config.toml
model = "model that answers yes/no questions on an image's attributes"
dataset = "short English words printed on busy colour backdrops"
train_examples = 90422
image_size = 32
crop_scale_min = 1
horizontal_flip = false
translate = 0.06
cutout = 0.4
questions_per_image = 4
encoder_arch = "swin"
encoder_norm = "layernorm"
encoder_norm_position = "pre"
encoder_activation = "gelu"
encoder_mlp_ratio = 2
encoder_head_dim = 32
encoder_fused_qkv = false
encoder_bias = "none"
encoder_qk_norm = false
encoder_parallel_block = false
encoder_inner_norm = true
encoder_patch_size = [2, 2]
encoder_depths = [3, 6, 3]
encoder_widths = [96, 192, 384]
fusion = "cross_attention"
fusion_encoder_width = 128
fusion_encoder_layers = 8
fusion_encoder_norm = "layernorm"
fusion_encoder_norm_position = "sandwich"
fusion_encoder_activation = "gelu"
fusion_encoder_mlp_ratio = 4
fusion_encoder_head_dim = 16
fusion_encoder_fused_qkv = true
fusion_encoder_bias = "all"
fusion_encoder_qk_norm = true
fusion_encoder_layer_scale_init = 0.1
fusion_encoder_parallel_block = false
fusion_encoder_inner_norm = false
fusion_encoder_drop_path = 0.15
fusion_encoder_positions = "learned"
fusion_encoder_cross_attention_every = 1
init = "torch_default"
residual_init = "zero_last"
optimizer = "soap"
beta2 = 0.95
learning_rate = 0.0018
beta1 = 0.95
shampoo_beta = 0.95
eps = 1e-08
precondition_frequency = 10
max_precond_dim = 1024
one_sided = true
adamw_lr_other_params = 0.0023
max_steps = 8000
batch_size = 128
epochs = 11.3
lr_schedule = "wsd_sqrt"
decay_fraction = 0.2
final_lr_fraction = 0.1
warmup_steps = 800
weight_decay = 0.1
adamw_weight_decay_other_params = 0.01
Rows from block 4 of the image encoder of a small model that answers yes/no questions on an image's attributes, named by matrix and row number. Rows with one number belong to one neuron. Each number is 128 + 32 x the weight over its row's rms, rounded and kept within 0 to 255. All counts start at 0. Numbers have three digits each.
After each neuron's rows are labels from the 100 images, of 14976, where the neuron reaches its highest value: "top examples" is what is common among them. Only what is clearly more common there than usual is listed. The data: short English words printed on busy colour backdrops. In brackets: how many of the 100.
# fc1: MLP up (encoder.blocks.4.mlp.fc1.weight, 384x192), inputs 0-63
# fc2: MLP down (encoder.blocks.4.mlp.fc2.weight, 192x384, transposed), outputs 0-63

fc1.168:133170148192129091150106200132132166112129125104072100093096139155106076091215104113161150123121137146128125143102084093154149122063090116137151125115174105167119187157120147147134146078133110
fc2.168:114177105085071140082122095140172170168098108124177108058169139083106077131074117105119141134150156101181145143146125107067161133127156150148097129150110130163130165095113102114117139116140122
top examples: green ink (100); bold (87)

fc1.95:108120105114112130107105171187148135088111110145160139139092074116163171134025166104119135128099167104188094139164121157095146186181056164131105096160125104139154148115067133097143142136115130
fc2.95:071215113202158093121175178119106127141120144086135093160162149141160164163133087166110102122156149116092104077111153121113082128142150112109079135186156144132100122100104123148083082122194054
top examples: purple ink (99); bold (82)

fc1.36:112152106232130151148080166112171160105139147139092135130138114175137068091152130114140125138134078157132103134166081084124132134095122131099137150113174099155115133118130108184122162065126120
fc2.36:136168075127090134080150116151106184113112119136183151030132101078102156153097137132133086104175216120165150109082138103085152158107171103168135159118095118154104208124122160136111152158135174
top examples: green ink (98); bold (71)

fc1.104:107076137110097115094139158172185149060088120108141164104154136094155165152046145148149098100120134134128103117105106174173107136110159111104098146139154152187115137130090146114159099179159138
fc2.104:128144126147213127113142137050087127107186155104119111214142082190155205118153132115088151153165129108137126127115128141172112110125116099129147104091122128107162102178133117124104095126149123
top examples: pink ink (86)

fc1.294:134117130129151155129112148150183150105138100150161127107123080164167150128079186143123143106098145065156128111140161147060107176153093175110090108127113084148154097082054089138138169175153108
fc2.294:085123147157092079110147144106109049092168136100142151131125156117138139144130132135131121110104136113112071122084181104093092120073145086102079153156122153133091130146144127141090074067156053
top examples: purple ink (100); bold (95)

fc1.225:106152118209112096131142205110124174147136180134115112107061115165074111096221054116174085124163123179148147124150104160136110135131085112127159088126182102123105163139150138152135100044155157
fc2.225:110165108021107115125074109132157133142096132093129106058149155059117037111074148123132185131129109130121099141147124151133131157109103152106101104166107120109103153086109117095106120061118112
top examples: green ink (98)

fc1.293:141203130158156113167109162139112143116145170134078119173134171161111079101171104145137135113106109120145134118135084092143153106104114113139090144113135136158144161132090141190154138110113118
fc2.293:101152082089073116115085109127150174207138095155184127093152109101112095132110153118096167095156139068144178136148132157069135139159157126142124153117137106160183158076132123113146164136140089
top examples: green ink (66); yellow ink (34)

fc1.368:139128102126166127113110118149160135102126109177159147174128136121154125121101191095136162121171157095129129159177179153096086160094081157128077085113100094180091088155090100114090121160108147
fc2.368:123123174184103145094116124124112116083171175083149117174128148156131156144143083120121097120148150155099103094213163126111133070118157154121073075141181169159134177138147148082055069131160071
top examples: purple ink (99); bold (95)

fc1.77:134177138180110092157131202110134187162136157129067098134078184149099096104179100131144120155140127157140087164096096093144113118092121126131123117105178114158122178157148146155117144093122142
fc2.77:123150107039085155100103075155169154167124105133176119068136140080130061103069147112130178110131121129148161139145122143084127152102136141129117143124109135128093171101102104136120153099106132
top examples: green ink (100); bold (95)

fc1.328:128133125098177149118134135154182111126142147142140147190152095144152166107089179089148136129174152124112119098129166147101091106084133146084072129110111136161085088106101133123096105143165147
fc2.328:126117146190131132117110122101121115106144144077097167210115138172159204149119072117157096125077110132133084120178149144123102095150135117171130108114137103146145174171121109120122099133170138
top examples: purple ink (100); bold (96)

fc1.158:121170140191120134154085149115156123098107144134100138098153100130108072120164120121160140104132090129148087122149068043117162106087100151141112133117162115133105161143112124176168171068157120
fc2.158:161190093118075106143150122124124170161133103130220146038144087102113139147115129129152114101192183119158198116117144071066147174151193117150121171146101135180143217144107121132108173164148133
top examples: green ink (86)

fc1.181:131136119084118162134141115154139105083101101131165137126135106123184150160083188123161152101076132117121163117098145112059134148117092171115112089126136115168114113100044126104154153191123096
fc2.181:105153146164079107086128125105134115139149182115140155117091120150179131111142144153134100126117059124108092164124182108088097085120170143095125147169156121132074159151164157136106073114124117
top examples: purple ink (100); bold (84)

fc1.290:135067130152115167128138141139139146132144127067173163125141132088098126116113104115099068168185161176112131123120170112206125091169196062107077121151134100131155184161202157136108087163122152
fc2.290:160096126090169141114134140113180084201153163171169145254152119129144141097147113090105171171162167107109153142089095175196147164153093154146171071075105158150145055133140112097125165145128119
top examples: pink ink (97)